From a checkpoint of a small audio captioner: 78125 training examples, 16.0 epochs.
Rows from block 2 of the audio encoder of a small audio captioner, named by matrix and row number. Rows with one number within an expert belong to one neuron, the router's apart. Each number is 500 + 50 x the weight over its row's rms, rounded and kept within 0 to 999. All counts start at 0. Numbers have three digits each. After the name is the row's rms in percent of the matrix's.
After each expert's rows are labels from the 100 clips, of 14976, where the router gives the expert most weight on average: "responds to" is what is common among them. Only what is clearly more common there than usual is listed. The data: notes from a synthesiser with random patches.
# router: router (encoder.blocks.2.mlp.router.weight, 8x128), inputs 0-127
# up: expert up (encoder.blocks.2.mlp.up, 8x32x128), inputs 0-127
# down: expert down (encoder.blocks.2.mlp.down, 8x128x32, transposed), outputs 0-127

# expert 4
router.4 100:440470595542542464580461519536571450392512485480494432513465484571493630510441515569520444459479558484493432498507437578482443495468539512483548455487466400553502450513465571590482512366448429536494468446486492563457549458556549584527451480549550492499491597534492393396514518550557433524504445451486558532451472430519563619495511475501519439468533494497466518501455523592465441525514
up.0 079:437444425545516499548516475561513516520441584496627456374483504489488513504504437492437479483521564552556483477442560429436477457548540402582495484530456376452506389398526465489470544405478501476531403491587502453533557491548582582539545443543503506475452525501561446504473466506455497596505555457528524451449520479499496491537481406544486487523460507522484394473406424496570495451527
down.0 097:543503578430391506468639514543459552545506557519544479509514534549482522583489510552458518464469576536479518461477570479451542523599491529491445450557443501504422485467524505473536428508533472510480507624479429515472442486424437499399483458593510519559487481442478431440406533551481433401426406553471481532430524487408455498600566526489430495508438524563505493499580473480484426449466
up.1 090:508485496521510423531460468509587511465412484534488591489460478390538518479469457446540474554515472420410509489543519455506538485483570494489552468575538543540523456517470420532492442514516399603428526483534386452431555461550477368480418590430514434543447465586532513534490390526533547434508497441519436524443525553558453537519439439514540484544455598424492502447471545560494520562479
down.1 093:504452503489494571481471487438571496481468521538443512464478542506486463612482478519508442473488484499456480454483438552451531497330471538513513558578497525485417394454493532508568471504563482527486436607503549508508445475507595470455435439427494519455416484602443560540510456518514454456560390497481605482426468456461410562362502435526584462528504555536499551486535563504525479475567
up.2 087:462510554552514495529402474455516501533545499539420472463431494510446464482482469452541595481569553474536388457441423537527448491446449538525609561539471482452569534427453535548487565468582536484506478421577583484500458586538483458461527555560534483497504588492449430545506535406551482495494540549480502497496431602488566549433517459438511457448394542472624451531556457501571445496432
down.2 098:610479468485518483493543425560464504534490470452554450539447468481486460515508582533655460443403529529539474510517519447551384492517469545511547513483556540555526521512524515521518439577470512480470484519541503492423439511548424515454517522543604598442519523472512456484392570451409537445548534519414471546574621532507523413517528454471521476491494459466481543443625534542471396489424
up.3 095:502531527533508477503548536520465474538488468480394462443513461402591524473484497464460545585502515479495575549534519494465502504542611452581424517567478568515492533482462437427561418454492439415429476441408454547447521428531430498585473486473470454554450437507509582462486544615429566553539446527590520508511463549453411446578494518505522460585529560541524480546594564518584556514504
down.3 097:489577533552589543472482504493566467531530577596463596448555456478545551489509390366399516513526506464565469522390516610471512502456550461487442449536478563420455565522543498447485481461464537503428422523543527544468551559435514466556535462492501435532513481457524540469596507531536531491496398509601387522548452483474442537428522501515488490585511494545468511517429492556495470449412
up.4 108:414422483442546576571474532539569530506524600494576468458459483513428519462442469527440495609523540535431484487489449497545418503446589479411556473444506460518549452474491546501478526498578433367498534468499552455535550498446567542520570489580469509543455519500513450527508504479500408587452529498412552383380479449435484539538458427459456499483478480422464406550567488454503477489493
down.4 123:496422545502453507512611424549489527599479525477562491490562460532490543479470565484524526471483463569417484541551568408492600507571530463466539472490491511480458573421463571563563443539493404489507471528491481484456450483452463431424488526570511508492465454438530458441453492590422399519487477553385430562562462591511530403619551498506475457506512455499520547516563510480416488579551
responds to: drive; bass register

# expert 7
router.7 105:455548385386496485537480485538474578542565541521492498501539524520512472498487526371500565494546462571485488558494515469471582466465564407482457537488522422480509539465469402560541465581545548434520478490400585438504528543501620493518458482534430439477459453505490581537511405505538494523528498482513554534516395435466507405515481511518464581528471539466490478596413485408568534524609
up.0 103:481400463365533503478446559485503481536606484594466448441516515595497511487470480404479573536529461501376459519418569480520545536501493517467463499521588466473522507476504516531550434567530439473503402426460505497482564478500552492458540454536517492517480461502482526559536474452545477598540534450480518507417538505522551515488590422460645476478507461426407535561557457456523593428570
down.0 099:527527516503479541473486486462536465496398527522504395515542457540528536496476592479479461528531501598520534519457587437492553487509539551472616506419640428509472452428446469518515556446472437524521453511610608450508525560481479533468490620552517453425476559458490524538425436395572508570517471509520545549448500501551489500473505485497484537404359477391511512450512479536470550523538
up.1 098:470470455517552498469592477505520548392496580427484555482446587488505513526505508579467497514528549530546551523591514465366543454525516501528410474507374460513456497458509393458501476533600533442561543465512554469510556458448491531493565499482505458575495448499527571487565610495446489455426446440517537451566493423455467469459521618579444503539527541542475432544471391476531556440476
down.1 104:564500657463482443460548526572496551549479529519573530482433488463550503605515566518600443512499559435564506541423484549413508437444523562553429513490503529468505454507570515437512482543467514520466527511456491485438553555436445496501499565549565555588494505525424445439473567472526459397463497537488329499482511504458503505530477475539463435489585470558502540426441422471550511446577
up.2 096:544554531571495506485451449495539445463436489404507539654494576590460466451489476537540597449499482491454398511582450465590525391437515524498535495429453584526500529461461498507468522501515523499437567521551499511472516569554475507478525552559476523458559579546552425486507460449481538496522511513555525497542492479485497544428505500475495523467372475437369456404449476598381484549498
down.2 092:552594524515329451501562528524425472575457536498506545456523576372441486457440537533493531479471635494418555573548488474483543608599523532493481471546515474518456553599541470549415480546507561450493497510458445530512485487517484460463496505430529512496533496418536422500478537503522554414585427538508526482502536479496521522530588410550537486463565591427493488552531478534468471552459
up.3 082:589441505500436583467501418491523467484460468567540530648497569482398510521484483545535470568444546575472443426519546537543465425512404487548594493553490569524518489504491520528467556465552475635481596455525458512553457475489501514544476496424463584530544586524542473570491447509506488592444519467556508502407519489491478606452443467496547536441456456420497582491496504563427538507440
down.3 097:533539476480379540502554447401481507619520485534522535461584533427406477526420536524565521464431522467408512612537544500524551527598473533464434470480592484539463514508501449474458463535487481527467551523533328540483432453547506451411472436399566521474485468529492492523474526493474487378554413487526467517457583442493464517526552454514488462514553531498540508485562474537499494569421
up.4 119:443553564511496451517463479545496520558523466450418563571470523541536549483522466495557529491539586528524559515545370421512472487548536464461424547466540632530495548478535422500461473554455485459508512577571517489406509581473505406542438551548508482430582503423525495520467445410453563467497425530462470396597501469480511502388573572463531564514487518474472406582445440473513503489484
down.4 106:423531528410479621451532582507432524501465509556444427472429539582487477522480565526506471440518550545426467458435560479481507502501582530533538445392525449449583525545505530452541463495517429584419434445456444428547551478467485414421499420633455444531487453482460513494418510486463398519505542583485529479451496535505486439497479500526422455476552525563469581498525524556495451583525
responds to: noise; echo

# expert 2
router.2 097:460527581528528492506489562519445485545510540469563432516414538478476478461615535500435526399474494530527512393465439562450472526483467460514447539533608495468468492538482454532410483492514537422508485585530404444476473567433401549554486501413511529545482474534564635539441476539497532565555570527562428455482496569496398454565407472434511543544516493532470492478434517490408588519487
up.0 116:452517495480454513521564482485471682530526491489505456527548499456449500516510491531376513438550494627495570462533494562453486524557482484515503581446492446463505581413498524511552546571489545510568554494428450502570413477465524577557572528476474480541442479455548557505474512540426464506553529522508578498473352428449444496492454527484425543506477463514566403548474468418463502607446
down.0 109:551484480449481551459495435486499483556473486402541476485536470588486476513509587555587451474505462532488598509499520494553531491523448543538484523500464567545424476466476447507522560514482505573546496568444567528522539454402525541489540505358495533546453486517585525521593490527567595498484584468576298482490463494428480504542443469531460520431473482526569563440546393563462506434506
up.1 088:548483565542528535509506521481465566545519403571445564567570460496518496517476494615477502551545451523450523539552480529509484474427470478508539489506392520575525563519507420523493557510486506521580614451515543535580479439509586435585448537499519566530510546479542476481588491548500504488496473432500539415484384495490605565486533648451417547484562439366506502500463467547471503567491
down.1 088:478521465467406488472583435488522525581519506533471455529507431435474539520533613514476447498497520529435489560474549447447540476485539509459466445490491557488350515524539512536533477575564436548507489437531388520436416500429394514525486460502584545501499424481463544506506481510376467407547514537442529521477589534587433502522582488544450468525527571586571555487536521576463560590489
up.2 104:427456495576492486510483528500413522492543385533453506468531568528448502497523525406547576524433527495435461469522499464522521524567387554482493452509530491569582468543528583567589531560513522585480471479589469489547491510455564611550432578440533472442558513458521458547514463483547482477512529474580494466497576528601547601560505471416571489414597462495527573478542450499586439523507
down.2 112:371549430445475453526487438441449531527602477561450477491541517458494500445549507556476510567370480570414582520492480423524516490553548495518579601379546492533461457490455501551586465498507540453535415509506496489475544525535508479542501564513520471441504583475444489493448555425503580455549515515503586455515604463552453483529536541450526458513383587449513523478591521470537465581519
up.3 104:578470487566516478430520576492509362462515505492478437492417566524487524541518564575476525436517560483535512524455419477533485489440572450546411516496608511500419490475513584418409551397483476415451582551482569506405489543416435526593540423441496561497499569476550505520439455492499506550507501567529409516538496597505472466461451547512414544550474491549467501555514443480518556488461
down.3 094:510523551517577520523475591552464461466420516562503490515462465494486509499395509447520495521573578482532559476511619463456390511479455527535590406503630490435634480512470527497444522573430520505509500501437522390455513551524486534541524480560513498533495548539505401468525459517489512462461393509434557525421419516512474493441450423565454555456557486468562470520430485551554464490392
up.4 090:424451467490499518484493446564511553454429502485478545490530521446595517482526501487412435510474586390538593546510508420454448493510549449475540450532481501591505442514486430494532412579526500525484544542451561438581528457549500516499395512461521421405409427552441521442471521519561532447524415530467480496533602469444414469550433563568536498557615506423498461548473521562484465442528
down.4 086:468479515547493574553540454524551551491427553527531531435617498482518524537553491470463425530467490558501372530473505526554629490394534418470472528593475488493440611433494500556592531397518455480519487548509490509448503468572515468508502492561437543630433516546510458452580508529410498580520539467511479511532441516470518503434461547546431516503633480535501542535472555412513499483554
responds to: pluck

# expert 0
router.0 106:504541515521488517470563605434536502498437424446458504407458415467524420535557516460421570537526488591448424518534533545447478547482557525529435475535622543496402544443474417452491478508482498467482538475443450590498435447445523466553545457498475599533509434473569551515539587449484466621517458491446541474457546532533437502511462515548492589526448497473489573551584512497540556601437
up.0 099:491546508498514492463538572543499568491478513468454448477511510513489525521508409508444481554500556595476635497560511486484500455597441413486499458568576380399478479402512481508450485458523534484426582506424544538477536433521598470548548466542482443479471456601613535463537495489474512587438508472483511534400432450477441461537475469537505514439457507387465387561472509513554561465524
down.0 110:468538442484392524524494525454489483495491511502498480495617402520512484578451629554562505448415483486460501532526496650480469598515429536498437446466560530532462515465592529552529424566449555504410450443491443527507472525537504499506471523515603479454440508527524515450378488477503475548499462524469409513432475551481437572496538473471462482478434454525527394516604513562581529559544
up.1 101:359488548546467464536476452430560491570455459434516554497571454476510448520548533441406614558413392578459440514550542539474459566400532561470560412441562490560482546470457508514492452481490440508511545480450481526559473525471486448527479508475461471532472423534565541458440507448510555555516519497462454542491502546509448473573546429568457553556578572434505591490568571496480529556424
down.1 092:494458555417394511478557434466603418465513468458454529539503464528645441476478476538434394524457526525497497514567491480453460483546623437503524499474432513495430479526482439471482496473484524560521526465607510492574488490459468487480488445474506490487547506557544456467453531569450444431400526507549479524535534432513472494439507568648537473555490614479404405443465524473510437538443
up.2 107:552516527572430539504579545473561530544489504438502481452444424468531570537578467427394478490569405517592479504531518493479473497528549488614433409494512445458515525427514475489445517382392587521487551484456462511516600465500486475514477468493504449557475462458384534460482495589468506473439446481541483528437502572560581547578527507588525425580456513561448518493480451456423448486508
down.2 103:553493425511401471454503438570556498641512510440491514533551493533456490559521567517426526619516487515551471493500485453411498516517475564514502467508555442492478468482448473432407514429489564435581597544498563507640454498419551494517561462467470566545430559494522475485488500560530469395429476485429449453483555441466585517492631475489566536481466473558516499584514512492445509541466
up.3 094:493564419506548438518510553425532533535507545460479512468557430481487513531505444423505490549467524546504554580415488606501463513551576432527485561576593469475507529437482490600471449517547459420435578500503546518551468469462471499611545454510575608487430476483543520537523548415505627524432418437463397455484495464488480485506411563486447529530486489420546444562543478415517557492529
down.3 098:473501510478457576522468528588480533603430543459457420404530437496489566489493619546530446536401542547460555503486566514546460575555561503508413483496592459460577428472597447443457522513470539534433439554533504485541556460519460465396555427477617434442487555496508498506417508515498461536456484502573498527483528546493527433505560404452470488497478479463556398496505460474576512565452
up.4 085:529510446522445541466540393515576423491492507443553451589532560527449496509519482540481478578429496564548519443449510450519510485641488494445589496478365425498496442498450511512541500446477504530540610503496573465569531482522460548490438541502416479497524549521428402510448492531550584389470486547466549501591532447495497495473492427557500474527495494516390468445371517574476459449461
down.4 098:536487461507410454544524464515483512561510527487496519493537532501462496540510564515442491520435500625442505517582503518465445620533503531431497457504475459475452577583472538502474450485525541518510571435477569480509519429557436413422511464418550508415487523481588571511408519508398427506494488494448415547489621485430474488523611575445505531541506530490506485582577535542447583625541
responds to: echo; square; pitch class: B

# expert 6
router.6 098:447471487508461557456519476453488519451463534497558569464523446574575552524461492497524474551544557427505535556593550397512488463514491576498535407525477577581452472446585434481502482571517532524500446573565503534406529395506480422455518533581565431363425516500494491476423484393521519396430485469456502535492539472519438461517544524545466508499465536556482451517473461591578551404479
up.0 129:484497410419422519484496530405532493488487478386497517502532545476468539489574607549395571476504403588499506472429545499489516479538486582486478436429511497523418518465535427442472476471495585457630592508445552544490533461427553515578508573484512561540512483557541513488582591485510586446544443461455555437582514485584438444504457536511433580518478540520486538539487449496451545510511
down.0 107:464538476464544511483563391455530429470549459518499477540529574467492474538451512476582530500454440456514451560502514435460549526442543533430475482474501634487472546641572492445552451533503505464562525567580594428490414587522474468453500539400531596522476484514454478543470524491504509497567535415479475501475483506464505520461571461495498409517437459513437597463569452445385463451601
up.1 100:543454455451475547498449447472646565423490559391565495558484556500420449484517462513425558501453510530495454474592464433487537485443555537445513442423473497534498584469533461505454529508446649508543621525528510380478500516462466496457484512513458570431466549559487428525471410424523597483529548458487583480521499499475512521451439556477458551528437487444513561463495490509411546456487
down.1 093:471551467403408435588557518570522586424420591396485522506615527506571517463448434441583595484425541481411500454450501423460494496560586451467518416488475480475480571550461465490531466477500525530571533562521464409554413452453482534438504541482470552431473470470425459490532466514409556474415545478486484492495468496508512522493589495566447522551452555468561510522470520478489467560529
up.2 098:464406466474528550459422438538497513463615471527467450528564477463448523446504513521525462531478509527604438475509562416584553431479501532469572501512450507552529480464567551481484544575567551526453486495518422513459544399539616513444511602494549472413514516538608460459463434493589539511447562512484568534527423478534525443523584442507497548443580528446453449438439552540437503444566
down.2 096:481497515586504587556512496534496332457442434529394411431514457515547538513628516599489472489481487576456512520593494503454483532487505471514552548477446527596491551470486512480508479449532519496421508516580589426456514515492511487495483486490403501511428533607458541514481493432541427522530603476540476552482547524531536501446485554591416485483503516456482572498528488501509516531335
up.3 096:467560576480517533510544466532482465465496528568490492464518526469556536539460518520448453535443562546491471594451539469394549433546524529376457495500490487559451410504563511476494460498473424459480417589614588531481484567467529593500511432538590510433470512517487480391381531448576544566519451453449515557490600406517536498483572514565469483487536537513432465485505545431561435441473
down.3 099:379556408533516547477502468539497472541413550543555425506528458518534554487532555525483521547463533465476503547523470459428567527534444507465533543516574503535478465458531452469560504419376493512449510570519518510531508579480547488570430485507497607534377584567426380449498485550444523486548400548500522541547515492570508541464482431482494356548483503460552507491522480414599549469460
up.4 111:479454527592573498538425591458433476510515550522550556484452498516485479511460423439524557442499528460502431371590459538527512505483472516409568497563514546530592569575453557509462551448532482518489436511506414474471490562530474443495502522522477469481523513476514450527560548533565426551509445546504579434429531573432569576510541475380531519462533426616515531435577492561406455482554
down.4 108:570495533516423464523426444467458581489601497566527514576514504426475555450465514498561544502431499433486550492572570436546494475469462578477449429480516525527524485540583536545490475596564480471532547540583488496406399535561432460434528554461615452483585482412484535553500475473565464425420440533446423482451533491486527488499506587569479497507503559499420500421523552496429507588551
responds to: pad; echo; pitch class: A#; square

# expert 3
router.3 096:566506540572526534431512410472535426531437527450501533489460503436503498490476522577546425504469510479523436470497496561548388527438472512500565573509413538537551564556488536445463577413470442584451570531515478447548488571491468480492600506438505540494553502482492433462556585486505611432522518568509405571546498610488503564419525529473450479464447472471570491406544459452449467582422
up.0 103:591434436436479502472478474451494509515479514547548496609589507526442554487530524503510487564593447581507496542444585471550566470486540495503481492489524537468434541447603473479417514530519598451581550447545560474468502398465484509476503526538520530482542503468434500584635415420472547483509508442519517380523401547518462450509445531455542513486445505436521582458424453489463592461585
down.0 091:580547467528518581456506467490480471544507516571476518562525522428497433570541525559519449456494454517441430579420544527458584599476435492418462512462517558522419538512532562469363442568518464537509569482496506511503501516466428540428484403433551600426515515448540453544506477538455534466451538508429509492506511520512382536498571413556556503500519504544493573446530545472351496574491
up.1 104:493390486460467491593453450452581586527481482548515548596553479516456466441496481460488613522525385492482370506517512470544552504456576479404563493433543478509527509472546497492503512507489531561550469395541551494563509554489568481501443523521511533451490571539434415581548455457551522552566463423464553476517460485485465544415480438479553474547473553379509608462486536508489453450582
down.1 090:503545452539490551408454436417493496547492468539432493560567414457498407539486519510577504467533525534430494537461533468409591556476566532462534458544467564472405474547496551422439447462520527552512577585528500611470501547396485496512466425447478568428545516436466465479477512516459446490465565518449493474498543489587452550478616449518578449478519473511499593429510472500410536592557
up.2 101:496535489522534432472463544550484512511546501433442546458530490451539505489521484401528582543473437471555457478552582402475538443586485443433451400569535429519504488511442483481495458551519527468494457512436490559468566386529521439515371570486455399461473434613536567449579482502575568538539458459460518499448478469489503431615530502560548550541592525484423522548517546528504564479548
down.2 085:525425481477540496447464496477527543573470469598496537612501513468517443466504463557519440483501480581435438541396464523445607573417517438496406412556508563537412502467433583449490461455523446555500557502517532547531499481390542488490506417409480577520521482409499501500492530520400448482458563469476470541550477465460506520439566446477482501545632505609469515525555556498434498510467
up.3 093:449542485482507467507366509424543545480527487444501444598526484528451484475402513472477607529445444491516455499580454472419653496497497536418617472508530476478521451455488547503562498494451569570517521423500557503482479507543463459444520617555467470526466552465463462508466498591554549485463429510374521553491474441523573476443555414476548461542447488458436517458515542557589460478536
down.3 103:587433415546498497557477477490491461548505535609594553530487478474457487507506509592523541555506520519401453534447511512480558585429487522439454501480512570523472538514459546477472473441501492565535571556531469556465479487472531523439527489409423539528481614447486482528499585484424445421470561537526489447487624414544487540415590500497567464543503468599504567473521500530419561636526
up.4 097:427494472498582448525485565515514555609522403450428550483479514435506496437514536394440531519547536468545507434479555445507565564530523460450452412554518404543528547551467414536525422555510480487528469480383491472521546431522524448532370516438443411562530457565527490460532493596501521527550445413439474481458396484533550493562520483500486539558553529484455489517441531555561541460574
down.4 092:560501426554585527492556479440572546591447490564434542582533470474527431538462477511513510499511516562436476573405559535423538598443502452462439466522542517448430438469409546476456448491508482545476605522452502517605452563493566505470462374444479558542541544469513490521501464456436455466464573477484385503489510472454364536479561500534522537529537506609514576506478540493468481540480
responds to: pad

# expert 5
router.5 108:531470466483548528510477429537541533550574533610496517581510549430439484483479484501572493547501496433460587494450500437572581484588483521553501552462406463501555447566550555503584474566486508544489511445521491469542516528488497443436420469479471506532521486534425470591478395605442452482386495532615554488518569524505565608472530449474557417500550489503471471426525500469451374459520
up.0 098:528479452501587562491505517399552482491582514490504463465512513502526590535560486546585467526489579508460610475565460383524610401599431540539453504440502401550436470450526566459532528500524503549525530464464440499423449469443512487425502597474497460505515630465435485539483457533442513461420447494521496498468567504541524517515470512556571496462527447512445509462549402630481473483533
down.0 110:481573583582415505435447544520532479547397486564513514527518512512476463546526513461508432495488442605496511574537472552451471555495515536584486466627565582585456559431531488399432485461525459501493417495545480567444449482462498504551508459442481469451481417515535546476596514444558443594492486469512463496499443535533498562582446554544464565477519507530536442440613413469525587525453
up.1 103:529565590524421582460494402398511498480472581469566553580468508509453442480500444473523562481513472492487481544689443530508472495471520467511520523522481465549454550497532454492444516535502529528439576508553532460554457579436526468562538466517453604453514482505569500470461440448471591493517564497524497470574481489477446511381423502458443512476443486338535456511501464444478507564417
down.1 106:565541500468393554495558444573513495565504574571499507564565504480457430447437528513567435484486582519424458500444498446533504526564442524561461575520492549473450612555517392483459373516534495504520554548524421556499423439459373422522533547479527561429554449499573506582455504507505495539442465533415443530502569433449456576476476532454560477547486513447544494450509478534463497535533
up.2 097:478489501512508448514433570568510579486480487484522595507490491446560589497380433507398467553584530507495488523444498530509432482457538460500556460541510567543481578495472536502535532558487449444550487496407461382559513473464462548532545544395532408506402535458497529489529530451512552439516422462476526438532423436498522545548545604560497557508550503416551505595535503379537553487574
down.2 093:546478441544484480508572562585491483503417501563454580560455555518558505551398421523507480591497482434505470510470508549534453542515480395508491547431462547581555540488499452478442546490528461429471539557574523501501547542527468425489487543352484603559502572569487446516501520507409556549431517439495432510498482466462430447440565564518466450550549480369445494464475507434453472416501
up.3 113:565542556514465522486591534531517465453420450405459501458386524439527580599547527473545434456489557511536550544555453547359418459450546483602442498568477391491476453530549446474475516455532476417512632526507516479519516539452445488592507482453443429508446435492501604488498542470461526506524594484577483521491526477551421526468539547560525514524455504504488486477521460493579569552483
down.3 100:541481375515406511488580577484467498596436512575501545500552532495477442529422464499424499593498511481529568518384512508589556535631543419475404528541578460558522550505436496477556450473554440503465551455482470447492461527537477449540524506522445524522473445485532437487419494586491546543488505448468377457488446448464441509500509568560469536512557481481458452604496466485494524571413
up.4 107:524491489436359586464567445501528442504505483475496460522517516615484488476487478528481518509473471577462436561400558511539406542457551479511411518479442583531491482504524470431480480521573440450528533492506562522498539522499509510617599437616509602507465494551622510449524556446443487475548575575495425534560546515470407466422502514476551497461523513510456486491466467415559551445422
down.4 099:611493489522433462519482548501534323583501558535510534502466360446499458477420436471469496554450463470502487447473517465545543473568499429465483523470538540494513541578459474532454476532544481510519511481497506464502512527485442478476520528479474495652520559447560459491401427549513460510408553534526457454448462514500574483550544474483616443534594466446410629490498477516471439515571
responds to: harmonic FM

# expert 1
router.1 089:600515491501472477502453501520385476470525466507482490632554591510453457423477453505445528484426402518588526451477516566537531478550420452404568457527471517425570569490481581491520561480462558505535517445457559471497462542605472557490578596517444537584553559444506497482502564527488581495579499450453479490587486478438547418489476527467573451490534504547523605518557511495558481459564
up.0 115:469488498488521485601470488530454505543618540547465386472476505446532574428437549514644483472481524443489479506448494496580597443564487504465424510471454431541564442563513545524534493506482492558624407471490485493494508480460466477432376540555518412473572504498424524458408477527511484498468464516509516483519603471449541561560561455504547447513577534524421521449408517537535495428548
down.0 110:514636574436541532448578465533519509509602412520440493487502537539500557559494532498539443444476569429576573488451467548456490478542445559568433415454457418486554386494561497549457582634483502574524375532464561538431469491483456483461466545462557447491461532467448489483480509526542536358411542445502499515459526520534531491474516488512403466510488501495517445483497454506546491481553
up.1 100:558443495517578575473452471462463575447447611469534485536480476573468508558558486556493459546452514558523518418509439483445472493467471580516530567463506501506489431433507599536478534416545544479551531447456520443617513418403537581434587479520506526533508549545382498567477496516510503445508544504532470400436441514478515478496414484469445436427462466493530526435545477561446403514386
down.1 102:519484572504468557463507425520490479505586532491583484479502501429404457526538555488552423433575545407491518463530572540484450421425423545560438609566494559428513579558535598476457463405522524518526518509521543502476445443562497553404490446544466508421495484374516497555523504460546479534501428553477620497422534474492507550532533436546509565501423495568522463539534517540454539568524
up.2 087:521518563510517479494561534552461486500400447482454464470476505531454524566458510566422416497518498629525467492536582604486510449659466520458534474547499480521444483397445514442431500416482518555472539426441474507496492534535499525561526456443512541528451500460590443466506533503470384559477500490485546541414535529489452521530557539613368588458438463541525499580521538581487497524460
down.2 086:424417533483397533462558522521496578564409471515400434585569507499501499565409560485432456484572482593532464453469508531539575500541514496543483484570529510441386376541504559568424601438490449533576548542534466576474484536514466490427520400443535563461444423530491491526513510516452428535492500460494500513496446600480455534565549484492468503462498461484509585474554551483549450473512
up.3 088:523478443504501579488460403437530475528510607424591474573466552525423541553603503492502526517488452537523475437518403478541431563469528549556471591442465477438460487513547521589479497483479521439596495458472518459519491483406490497564482520509476585497592555506480529545405499473477523444547571528505411483524510580551458494465462482428453494481457436455550485434443427464325469503469
down.3 089:444478575474426555470495394500549431553481525532460391492650508510447461556449557444559446380470519529522496525551526463587483482457484467537419534546487487460397554515445579490461528479463515565470555527519549579476442544524448538421450392526513570420509498467441488532545551487467434471515462536483556513506522493511443489523580350536486507544451514491497520424556559466476535521434
up.4 124:621620564622545503513473439541490443553443513472528565572518518500510427520489420510558497470534490479546480515571486444509510467501458457419362492560509607527495619455501479420436502527382543504507540506549458493424486655527459430487532526503454484466476536502536520503485515398454567522473471481504497494540455438511542491439552548573515531518519532523487428490540505520553408431520
down.4 123:470534451482459511477494560436484498485563525509456553446497477508531446530434538476522489407549525396476473531469553445535524504555509529557435547487503565419533520410533489517483515532530405509535502408496386546458465481447465475473542618548540453580551484484550597603511452541412373535479511554489407473485509598415489499468553534528435524545500514627536557500459535448537508563412
responds to: low-pass; noise